config.toml
model = "encoder-decoder audio transcriber"
dataset = "telephone keypad tones over noise or synthetic speech"
train_examples = 39062
time_shift_ms = 100
n_mels = 80
hop_length = 160
input = "mfcc"
spec_augment = true
win_length = 512
tokenizer = "word"
vocab_size = 20
encoder_arch = "transformer"
encoder_norm = "layernorm"
encoder_norm_position = "pre"
encoder_activation = "geglu"
encoder_head_dim = 64
encoder_fused_qkv = true
encoder_bias = "all"
encoder_qk_norm = false
encoder_layer_scale_init = 0.1
encoder_parallel_block = false
encoder_moe = "top_k"
encoder_num_experts = 8
encoder_moe_every = 1
encoder_expert_mlp_ratio = 0.5
encoder_experts_per_token = 1
encoder_shared_expert = false
encoder_subsampling = 4
encoder_layers = 16
encoder_width = 192
encoder_positions = "sincos"
fusion = "prefix"
label_smoothing = 0.05
decoder_width = 256
decoder_layers = 6
decoder_norm = "layernorm"
decoder_norm_position = "pre"
decoder_activation = "gelu"
decoder_mlp_ratio = 3
decoder_head_dim = 64
decoder_fused_qkv = true
decoder_bias = "qkv"
decoder_qk_norm = false
decoder_parallel_block = false
decoder_inner_norm = false
decoder_positions = "learned"
decoder_prefix_bidirectional = false
decoder_connector = "mlp"
decoder_tie_embeddings = true
residual_init = "scaled_by_depth"
optimizer = "soap"
beta2 = 0.99
learning_rate = 0.0013
beta1 = 0.9
shampoo_beta = 0.99
eps = 1e-08
precondition_frequency = 10
max_precond_dim = 512
one_sided = false
adamw_lr_other_params = 0.0007
max_steps = 10100
batch_size = 384
epochs = 99.3
lr_schedule = "step"
warmup_steps = 500
weight_decay = 0.2
adamw_weight_decay_other_params = 0.01
Rows from block 10 of the audio encoder of a small encoder-decoder audio transcriber, named by matrix and row number. Rows with one number within an expert belong to one neuron, the router's apart. Each number is 50 + 12 x the weight over its row's rms, rounded and kept within 0 to 99. All counts start at 0.
Before each expert's rows are labels from the 100 clips, of 14848, where the router gives the expert most weight on average: "strongest on" is what is common among them. Only what is clearly more common there than usual is listed. The data: telephone keypad tones over noise or synthetic speech. In brackets: how many of the 100.
# router: router (encoder.blocks.10.mlp.router.weight, 8x192, trained with AdamW), inputs 128-191
# gate: expert gate (encoder.blocks.10.mlp.gate, 8x96x192), inputs 128-191
# up: expert up (encoder.blocks.10.mlp.up, 8x96x192), inputs 128-191
# down: expert down (encoder.blocks.10.mlp.down, 8x192x96, transposed), outputs 128-191

# expert 4
strongest on: key "6" (62); reverberation (51); number of keys: 1 (30); first key: 6 (29)
router.4:53 56 47 62 44 25 64 65 50 57 41 63 74 48 36 62 59 45 69 56 51 35 40 67 62 65 56 39 25 33 51 27 54 75 28 49 55 68 39 57 27 41 47 47 40 49 29 26 52 35 58 68 61 56 46 61 51 57 64 53 46 24 57 57
gate.0:58 55 55 50 62 65 45 36 45 59 29 50 45 37 43 27 32 44 35 49 44 46 46 50 61 50 52 65 72 55 44 51 43 50 57 26 55 52 47 55 65 38 58 37 26 68 40 43 66 70 61 72 39 44 42 46 25 30 43 45 49 52 49 28
up.0:56 58 45 44 42 29 55 52 65 46 73 60 47 64 65 52 71 50 65 43 48 66 63 51 59 48 53 33 20 76 42 52 44 66 43 77 41 45 67 41 52 56 69 65 71 27 41 51 39 59 30 26 72 52 61 75 65 73 58 45 44 32 42 72
down.0:45 43 61 69 58 53 65 35 57 38 62 50 47 46 55 46 46 09 51 58 42 70 53 58 58 48 42 58 44 49 37 23 38 43 41 51 50 59 48 50 68 63 56 45 64 54 55 48 38 59 65 62 79 50 53 54 46 40 54 62 80 37 56 57
gate.1:49 50 42 31 69 44 57 37 40 55 65 52 57 47 54 57 59 25 73 64 51 51 50 38 61 45 56 40 58 55 47 46 43 85 72 26 32 51 48 47 63 72 35 67 70 52 59 31 51 47 73 59 42 42 61 57 44 39 59 67 39 65 49 55
up.1:62 33 36 58 60 73 59 50 74 44 48 45 53 48 37 45 47 57 46 49 49 41 58 44 37 17 54 35 40 53 56 59 50 49 57 45 59 53 49 36 38 42 66 48 47 59 42 24 50 47 68 54 64 61 60 42 62 46 44 66 54 38 55 39
down.1:43 48 50 70 75 62 62 44 49 19 25 33 22 39 45 30 54 33 62 48 39 57 58 57 56 48 61 42 56 37 58 57 68 38 46 43 51 53 38 46 46 41 42 47 58 64 54 54 69 42 55 57 45 39 55 45 39 44 26 53 58 44 65 69
gate.2:45 83 57 39 45 49 50 67 62 33 56 52 53 33 46 40 69 38 59 63 52 63 59 89 46 44 63 51 52 44 46 60 46 68 51 52 41 17 55 66 69 41 53 42 53 58 62 53 66 53 50 24 62 39 53 49 47 56 53 61 33 54 48 79
up.2:53 78 56 41 39 36 47 61 59 37 48 40 55 44 38 47 64 29 61 64 57 47 61 99 45 41 65 44 47 49 38 63 48 60 53 60 44 25 53 70 73 45 48 47 45 53 57 66 65 51 49 36 71 44 53 57 56 49 63 60 33 63 34 78
down.2:51 51 54 48 40 57 70 42 36 64 31 61 74 45 49 49 40 38 48 54 45 44 60 25 61 44 46 68 50 70 65 31 54 53 60 47 48 55 27 55 56 67 40 52 48 55 30 55 33 56 16 46 48 46 19 41 48 38 45 39 40 64 55 39

# expert 5
strongest on: number of keys: 1 (74)
router.5:56 62 63 50 32 22 47 45 51 64 17 37 45 56 67 51 67 35 42 56 39 49 57 40 68 47 67 44 58 54 53 29 69 65 25 61 54 43 53 55 44 26 60 47 41 54 46 43 66 59 49 46 56 79 69 47 42 58 57 45 31 41 49 49
gate.0:51 52 35 54 36 48 48 48 46 31 58 59 63 33 20 42 29 69 53 48 62 41 49 43 48 53 58 53 83 57 42 48 43 30 40 57 58 39 27 25 49 58 54 48 73 57 50 65 36 49 61 36 46 29 38 46 53 34 82 21 51 68 57 56
up.0:48 50 44 44 40 51 43 47 61 35 64 65 41 59 39 41 48 50 54 83 40 48 40 30 45 56 35 55 59 68 70 52 23 55 44 56 48 49 59 38 42 62 35 39 39 64 47 46 47 40 66 30 66 20 82 32 71 64 79 46 56 57 61 48
down.0:39 73 44 35 47 49 49 61 39 57 47 40 33 43 49 31 25 49 60 58 36 57 80 37 52 66 47 66 38 45 61 80 37 35 54 67 35 45 61 53 44 67 48 36 56 40 54 51 51 69 51 48 43 68 66 47 43 46 67 49 46 59 51 51
gate.1:35 63 55 37 34 76 53 42 48 62 47 43 60 68 42 42 63 47 54 62 81 42 53 29 32 40 41 60 47 28 58 52 44 61 34 43 65 57 46 55 40 51 53 37 57 41 39 64 48 49 54 52 66 68 50 34 42 66 52 38 45 69 45 55
up.1:43 47 34 48 35 54 58 70 53 49 56 49 60 44 50 36 34 33 53 54 31 40 58 34 40 55 39 49 25 34 51 25 44 53 68 45 61 38 41 42 58 54 67 46 44 53 55 48 67 41 53 33 40 38 70 79 54 51 60 53 42 36 57 66
down.1:53 49 45 52 45 60 51 90 61 43 50 60 50 62 34 34 23 29 52 43 40 36 62 45 50 60 37 54 63 39 41 54 49 51 43 72 57 44 38 64 30 46 51 45 56 62 46 57 44 30 51 45 51 59 49 56 31 62 40 69 32 47 59 39
gate.2:60 30 40 45 72 39 45 58 40 40 29 37 43 66 61 52 37 51 46 45 52 58 36 46 38 51 66 29 57 58 47 51 70 35 96 52 45 37 41 67 62 63 53 42 68 62 51 39 69 40 57 62 42 36 38 57 56 43 51 54 54 63 52 54
up.2:68 50 52 50 54 43 54 60 56 43 23 41 54 46 55 69 51 50 50 39 54 43 37 54 36 57 63 43 66 69 53 50 73 49 91 59 57 42 54 66 60 67 51 41 78 59 45 45 55 42 58 63 42 27 30 60 43 46 59 50 51 62 40 42
down.2:58 42 38 32 45 41 47 34 61 32 59 50 65 34 52 51 35 60 54 54 51 51 28 39 64 38 31 51 34 66 52 40 34 28 58 44 44 49 34 33 47 72 53 54 48 46 62 45 44 69 57 38 59 37 77 35 39 48 59 40 64 54 54 63

# expert 0
strongest on: key "1" (97); reverberation (90); key "4" (61); first key: 1 (34)
router.0:51 36 35 40 37 42 58 50 62 71 43 37 40 84 50 61 59 35 63 54 60 19 56 45 60 46 48 32 36 46 61 68 40 41 55 89 58 52 40 60 51 25 55 37 46 43 52 62 51 45 61 57 54 35 59 70 59 57 44 47 66 39 58 53
gate.0:14 51 58 51 30 50 53 52 50 61 32 48 36 60 63 40 66 43 52 67 60 54 45 73 49 45 54 46 55 73 63 59 45 37 38 49 58 56 63 30 43 33 57 68 42 33 41 72 48 37 63 64 83 43 47 63 42 74 52 52 23 49 29 62
up.0:73 59 39 52 60 50 50 52 35 46 54 54 69 46 36 72 43 52 54 35 41 42 53 51 40 64 48 54 43 23 46 42 57 58 58 49 64 49 28 60 55 71 40 37 53 66 63 20 41 66 51 49 23 57 58 44 66 18 48 37 71 48 63 30
down.0:43 52 46 40 44 84 60 33 36 63 41 72 43 55 35 57 46 48 76 44 41 64 43 58 57 29 18 59 64 38 58 66 46 51 63 51 51 45 56 53 66 42 49 59 58 43 45 78 54 61 52 52 39 62 40 62 39 82 32 40 46 65 70 54
gate.1:46 58 63 40 77 50 45 40 33 48 76 41 51 44 29 69 52 64 42 32 73 62 43 65 48 37 60 47 49 39 50 44 81 57 60 46 49 35 32 44 69 49 59 72 63 37 58 25 66 51 62 37 48 50 52 59 42 51 60 38 56 47 46 50
up.1:44 37 69 46 38 41 45 42 55 42 38 62 41 56 53 43 45 19 54 50 44 42 45 64 40 54 60 78 43 74 44 51 62 67 60 59 50 28 59 45 47 31 49 43 50 40 31 80 41 63 60 47 59 70 56 48 54 63 43 58 37 32 41 53
down.1:60 81 38 53 46 55 46 69 36 24 33 49 43 49 52 51 47 37 59 61 43 64 41 38 42 66 72 44 51 58 51 41 53 41 42 51 50 57 44 45 55 51 42 66 47 43 51 70 57 39 74 43 59 72 57 54 52 54 58 48 49 48 46 58
gate.2:63 51 39 32 64 56 32 54 45 60 56 60 49 52 27 39 37 48 47 52 70 38 46 39 40 41 59 44 58 53 57 59 61 38 34 67 74 65 63 61 57 48 56 52 37 54 49 72 69 32 40 70 41 57 74 67 55 63 49 49 60 68 51 44
up.2:61 49 36 33 64 58 42 50 54 58 60 65 44 50 31 48 37 54 41 50 79 45 46 42 39 39 62 39 58 50 50 60 52 38 30 59 70 71 72 57 57 48 56 60 52 50 52 77 69 30 44 62 45 63 67 73 59 57 43 48 56 64 50 51
down.2:51 54 38 60 50 43 53 69 63 67 57 30 46 59 58 45 53 30 62 51 58 31 35 55 36 52 47 33 54 49 32 58 40 62 52 50 49 45 56 47 63 50 46 51 37 75 42 55 30 55 44 32 56 21 42 47 44 50 53 34 49 60 36 45

# expert 3
strongest on: speech (80); number of keys: 1 (68); number of keys: 2 (27)
router.3:62 40 54 43 40 42 45 56 39 63 25 61 62 65 64 42 60 39 50 29 38 30 54 54 58 63 53 40 28 64 58 23 57 62 23 47 51 64 47 52 38 33 49 57 33 58 50 42 47 31 42 48 53 77 43 55 58 49 79 52 28 44 47 30
gate.0:35 42 31 44 60 33 32 45 54 49 41 31 63 55 57 38 47 53 67 41 73 43 55 66 55 50 60 56 62 59 68 53 41 50 40 61 54 61 43 46 44 48 57 69 38 64 46 44 65 52 46 53 48 54 36 55 38 51 62 56 70 52 45 57
up.0:40 47 45 34 63 41 44 54 44 67 41 29 55 59 59 37 48 51 71 47 70 48 58 66 50 56 64 53 59 63 77 71 47 54 38 60 64 60 35 44 37 50 61 65 39 54 48 41 65 61 43 57 60 49 36 48 42 54 65 64 68 53 56 47
down.0:56 34 58 60 44 84 61 56 55 66 31 56 54 50 32 39 50 47 55 42 27 50 41 45 44 46 39 62 44 33 39 37 43 52 47 33 39 50 78 41 31 52 42 40 61 45 45 41 37 46 63 49 39 53 55 66 53 76 48 47 53 44 56 57
gate.1:48 56 53 44 45 49 60 40 63 53 63 50 48 53 25 52 54 66 30 61 54 33 54 56 57 54 41 39 45 50 44 50 47 54 57 63 49 25 42 47 51 61 56 41 48 57 57 45 49 41 56 41 70 51 46 58 54 43 36 47 51 42 57 55
up.1:64 49 50 64 47 62 62 48 49 54 58 63 53 49 52 47 63 63 54 35 76 49 53 38 49 69 52 52 53 65 45 48 66 57 51 39 60 56 44 33 42 30 45 46 46 53 56 53 55 56 62 49 49 46 40 51 38 68 21 37 58 58 66 46
down.1:51 59 39 52 45 22 70 48 48 35 46 48 53 49 64 68 66 64 69 51 51 45 53 70 61 46 69 29 49 49 43 53 59 57 50 59 48 46 63 36 39 39 26 36 50 43 41 74 43 41 65 45 37 60 45 36 62 51 44 38 51 56 45 67
gate.2:63 64 45 62 64 50 46 51 45 65 41 46 53 48 51 48 62 37 60 51 34 54 59 51 72 64 50 36 74 48 51 64 63 35 40 44 47 48 64 81 61 45 47 58 38 48 55 39 50 46 53 54 38 47 67 37 49 61 43 64 69 64 38 54
up.2:61 62 54 56 49 54 46 42 22 64 37 57 59 32 42 50 68 45 64 46 36 53 63 49 70 51 53 46 73 50 46 55 66 31 43 42 41 46 60 86 60 53 38 49 36 47 63 34 47 30 61 59 42 50 63 37 42 51 31 57 65 63 43 53
down.2:21 64 55 38 59 55 57 36 33 39 65 35 47 53 58 51 33 73 35 52 65 39 39 54 40 40 36 21 30 33 53 71 48 42 59 49 37 65 58 48 54 61 45 43 55 38 52 56 58 54 38 54 56 79 55 65 45 27 50 38 45 29 59 68

# expert 6
strongest on: reverberation (96); key "8" (70); key "0" (67); key "5" (66)
router.6:39 58 62 43 62 29 76 34 59 35 60 37 48 37 35 54 40 23 54 49 54 69 68 56 54 53 58 46 67 51 40 52 52 39 54 36 48 50 56 54 62 67 59 22 53 55 51 51 66 73 62 54 55 51 53 56 47 39 58 51 48 54 52 53
gate.0:57 36 39 37 49 58 48 52 59 61 45 48 57 65 51 63 43 64 54 57 38 49 29 41 53 31 43 42 39 53 74 60 64 39 61 72 45 58 27 36 31 34 27 42 47 67 69 48 32 45 34 63 51 31 58 68 34 68 67 64 51 57 49 48
up.0:40 50 77 44 50 45 50 53 52 91 47 35 47 43 45 64 43 39 53 53 64 32 60 54 56 44 52 36 43 34 70 53 45 52 77 43 53 54 59 58 63 55 59 24 59 50 49 48 41 54 29 64 67 42 53 29 60 44 34 66 54 53 44 69
down.0:71 47 46 50 62 35 75 45 32 46 45 43 41 67 34 53 57 32 27 36 59 34 62 50 61 37 44 46 48 49 60 67 41 46 53 59 49 52 51 50 30 28 42 43 64 36 52 50 25 48 60 73 47 68 61 29 51 48 43 64 61 42 55 67
gate.1:58 51 47 74 40 37 57 65 65 44 49 40 31 54 61 40 59 41 65 56 48 50 62 63 61 46 49 34 57 37 59 59 51 51 35 37 60 71 67 81 24 53 70 60 34 53 46 70 49 72 65 47 40 35 45 41 58 41 45 55 56 40 46 44
up.1:40 59 56 41 54 37 35 26 45 37 53 44 55 47 53 57 40 58 59 45 45 29 36 38 48 40 85 72 42 50 37 47 39 43 43 52 35 29 44 19 47 31 46 55 63 39 57 42 61 56 50 64 32 57 43 35 54 55 50 54 61 51 79 51
down.1:36 68 54 48 31 63 56 55 59 50 76 39 41 54 35 68 73 35 37 50 64 55 59 47 58 34 36 58 45 56 47 37 39 56 54 43 56 39 41 61 59 20 63 54 73 73 49 24 60 41 42 57 49 58 46 43 63 46 57 42 49 46 31 58
gate.2:46 44 46 51 71 37 40 47 43 64 52 60 32 61 46 72 36 55 69 39 47 51 69 62 44 54 69 64 37 43 42 34 65 34 42 47 52 29 43 56 58 64 54 52 47 68 56 49 57 36 61 51 56 46 64 43 48 52 42 68 39 65 57 55
up.2:53 54 65 32 38 52 60 55 51 51 48 74 69 62 62 37 63 78 50 64 28 42 49 45 54 46 74 63 43 50 58 42 41 66 47 65 60 39 46 43 44 27 54 50 51 56 41 69 47 42 34 52 46 52 33 57 65 50 28 61 54 41 50 44
down.2:56 41 49 31 49 32 38 45 64 33 36 54 65 62 60 54 52 43 49 61 55 51 81 60 53 21 43 41 30 27 37 46 37 52 56 53 71 61 63 57 54 52 37 58 37 47 63 45 47 55 55 53 57 39 49 58 54 45 74 63 53 40 41 52

# expert 2
strongest on: reverberation (97); key "B" (72); key "D" (69); key "A" (64)
router.2:48 24 53 56 48 88 18 53 31 30 66 74 32 37 53 57 44 69 43 37 53 53 36 46 33 58 48 80 65 52 58 50 53 46 71 38 59 50 57 42 46 56 41 69 63 54 68 52 48 17 46 57 29 49 50 46 56 59 40 57 54 71 55 46
gate.0:55 50 47 44 59 53 40 57 52 70 34 49 31 67 49 62 47 59 37 34 49 29 44 48 57 46 35 77 43 45 53 42 57 49 37 52 50 37 36 66 44 39 49 61 49 37 62 44 29 60 71 60 48 41 45 63 56 41 52 63 69 40 71 53
up.0:44 49 39 58 50 71 46 47 56 72 33 57 30 62 66 66 43 47 49 42 59 41 50 65 55 39 41 90 54 49 41 34 56 44 39 48 36 38 64 62 52 45 30 58 53 60 57 35 29 61 60 51 49 30 29 58 63 45 42 68 69 34 64 61
down.0:41 45 69 43 46 39 52 58 37 55 59 37 61 40 31 48 38 42 65 54 66 63 32 55 48 59 35 48 26 45 42 57 53 53 51 36 52 53 60 41 41 61 54 43 54 57 32 48 64 40 37 37 51 55 62 60 70 62 64 40 57 68 48 53
gate.1:24 33 21 59 66 46 34 58 58 36 39 35 47 53 33 57 49 44 58 49 67 56 58 25 46 59 40 47 33 63 57 75 36 50 67 45 34 25 43 43 67 58 75 53 64 42 19 66 46 33 49 50 40 53 58 39 53 66 44 77 45 77 56 73
up.1:71 71 71 41 50 57 69 46 24 62 39 68 65 59 49 29 47 35 32 34 36 47 29 64 43 51 60 69 67 27 68 25 51 47 52 59 62 65 51 70 34 49 33 55 49 49 67 20 49 66 32 55 53 64 38 62 47 44 56 28 55 38 49 42
down.1:64 75 54 65 31 40 56 50 50 68 35 56 46 48 48 52 38 56 44 60 46 47 67 56 52 52 54 42 67 31 44 45 20 37 56 32 76 60 52 69 57 61 59 50 38 42 60 63 41 62 48 41 49 55 51 57 69 53 64 65 39 49 58 39
gate.2:31 26 52 56 32 38 56 58 25 50 49 40 37 46 46 45 60 64 39 33 24 27 51 56 50 40 54 45 65 50 44 55 46 55 50 56 50 35 60 42 52 52 34 40 37 34 54 48 62 37 50 53 64 43 75 51 64 41 53 44 53 46 61 63
up.2:65 24 56 64 41 61 28 44 41 50 68 62 59 57 47 44 46 36 37 22 51 45 44 54 51 61 76 53 39 51 45 54 46 47 52 50 49 53 48 43 43 46 48 44 62 31 78 49 51 56 37 55 83 39 71 39 57 41 59 20 47 53 58 70
down.2:62 56 49 33 44 61 66 54 44 67 39 58 30 49 45 41 74 32 41 46 37 43 49 66 41 45 50 69 53 44 42 71 51 63 35 52 58 40 33 56 32 62 37 57 55 43 46 35 38 42 34 48 49 53 42 55 62 44 55 44 42 53 48 39

# expert 1
strongest on: reverberation (100); number of keys: 1 (46); number of keys: 2 (40)
router.1:46 46 36 50 42 33 35 57 34 51 44 61 74 50 42 54 59 54 29 67 46 41 48 38 64 28 39 41 47 09 48 37 43 47 45 49 50 40 30 54 58 57 53 47 58 29 57 36 61 39 40 54 52 48 55 47 53 53 40 48 21 28 53 58
gate.0:60 46 68 63 40 45 42 65 49 57 38 52 48 53 64 52 59 71 62 48 48 45 21 46 65 52 76 30 46 32 37 83 65 61 45 49 41 25 54 75 66 53 52 53 79 57 41 47 59 58 45 57 46 39 61 43 62 53 36 39 51 67 45 37
up.0:51 63 72 49 60 19 66 51 46 53 62 45 36 70 31 50 43 37 44 51 35 57 80 53 29 52 36 63 57 64 64 59 53 46 56 45 58 88 65 32 40 42 38 34 43 51 48 69 65 40 61 43 41 46 45 50 54 64 50 51 39 47 60 47
down.0:47 37 58 49 37 36 41 36 57 30 52 53 42 77 50 51 64 33 51 75 56 68 51 37 46 65 58 55 46 49 55 62 65 55 53 55 56 48 44 43 41 53 63 54 57 60 59 43 59 56 71 50 79 47 65 53 55 56 37 49 71 53 49 27
gate.1:48 50 42 51 70 60 37 56 34 42 36 53 46 51 44 38 45 58 57 31 71 44 44 64 52 66 55 67 36 51 57 31 60 56 64 41 58 45 50 58 48 51 18 42 52 33 57 36 32 52 38 46 60 30 46 55 50 24 45 35 42 45 48 48
up.1:42 73 36 39 49 62 36 53 52 74 38 45 24 50 51 55 47 52 58 61 72 80 57 51 49 35 40 64 47 57 60 65 48 56 59 44 32 44 52 52 41 48 41 55 46 65 36 37 37 47 55 44 47 58 63 36 63 30 58 62 60 73 60 63
down.1:39 46 65 37 46 43 35 38 50 45 54 72 50 35 39 40 43 55 53 50 45 53 54 32 66 76 54 65 58 57 60 53 53 69 53 61 38 39 53 40 30 54 43 60 55 46 37 64 35 41 32 35 54 53 34 37 43 53 43 68 55 47 48 64
gate.2:44 52 50 60 39 41 60 51 57 60 61 49 40 59 42 48 66 72 53 63 76 35 59 53 59 34 39 61 67 31 21 47 51 67 49 58 59 73 52 41 48 64 36 43 14 50 38 46 53 34 48 36 54 62 71 43 75 43 52 59 57 34 59 47
up.2:54 57 50 32 50 57 43 48 51 41 24 49 33 48 33 46 36 47 61 65 32 68 38 39 66 48 47 43 24 62 64 47 51 37 54 44 35 23 33 65 47 51 63 52 72 49 56 80 71 66 51 60 39 38 34 53 18 63 31 37 46 61 45 49
down.2:58 58 41 66 50 37 51 46 28 38 40 58 66 23 39 64 64 60 39 37 78 38 60 56 49 19 45 34 58 33 43 45 52 51 69 32 44 53 34 44 53 27 57 51 50 66 53 51 36 58 65 60 33 46 53 32 72 67 34 38 46 36 52 61

# expert 7
strongest on: key "3" (90); first key: 3 (46); last key: 3 (46)
router.7:45 65 44 62 54 28 54 46 69 41 47 51 65 73 50 46 53 40 40 59 45 47 47 38 56 43 60 43 30 65 56 62 55 70 45 39 41 43 67 59 37 44 36 68 18 44 58 52 47 28 29 39 69 78 45 60 42 48 55 50 66 41 66 49
gate.0:45 67 47 78 44 52 52 60 64 53 37 50 48 27 38 60 45 58 34 68 57 53 64 41 53 41 47 47 59 45 55 34 58 45 51 41 30 61 42 50 54 44 40 63 38 49 50 77 56 55 54 56 33 38 42 42 69 49 46 42 35 55 65 45
up.0:65 17 52 42 69 68 60 35 42 41 51 61 43 52 45 63 34 62 33 46 42 77 27 53 56 44 54 40 25 51 36 51 41 51 61 86 61 44 58 45 51 50 40 38 64 56 60 72 42 47 66 62 63 60 55 58 54 70 65 67 51 52 41 57
down.0:51 51 44 59 27 43 50 42 37 29 41 56 48 77 42 58 57 42 40 44 82 59 45 40 35 62 40 60 61 51 54 60 45 74 58 42 33 30 47 56 75 29 59 41 52 57 44 47 52 43 55 56 66 59 28 24 68 65 52 63 51 50 51 57
gate.1:35 43 60 60 39 48 42 50 57 46 53 48 46 47 47 54 33 64 32 37 24 49 69 58 50 39 58 76 64 50 38 62 27 65 56 47 49 52 42 34 35 59 36 46 43 38 47 38 66 51 35 53 52 64 46 51 51 36 39 52 43 66 48 45
up.1:62 76 49 50 37 35 58 61 50 38 45 45 61 51 48 56 52 36 60 52 62 46 69 88 63 28 39 75 48 37 64 38 47 55 49 50 43 42 37 55 59 65 34 42 61 51 65 42 48 49 64 43 69 36 56 60 45 38 56 58 65 46 55 54
down.1:51 54 43 52 48 40 41 71 41 51 44 58 54 61 73 53 54 53 59 75 54 35 46 60 44 43 47 51 74 58 42 49 35 40 44 49 51 54 63 44 60 64 29 48 52 52 49 44 44 57 37 74 55 28 78 49 64 59 49 42 35 51 51 56
gate.2:51 55 61 49 43 73 44 49 42 51 56 42 24 54 49 51 58 59 37 39 63 47 62 59 49 45 61 53 52 53 28 49 36 66 46 55 48 39 50 28 59 58 39 54 63 46 53 55 36 64 29 66 45 68 47 76 46 57 46 41 51 60 29 57
up.2:38 49 34 39 58 45 56 56 40 50 57 62 79 60 51 62 46 49 64 69 55 45 35 40 54 61 50 61 41 30 58 50 77 42 48 43 50 70 56 58 57 40 57 41 51 59 49 37 58 35 65 31 63 41 68 14 79 54 50 61 45 42 69 32
down.2:62 53 40 49 49 49 34 56 45 42 64 50 35 37 45 47 36 67 47 35 30 48 53 58 46 50 58 31 54 56 61 36 36 46 35 54 39 53 61 52 48 45 63 35 62 44 61 40 49 41 38 45 45 49 67 34 47 37 56 47 39 41 42 56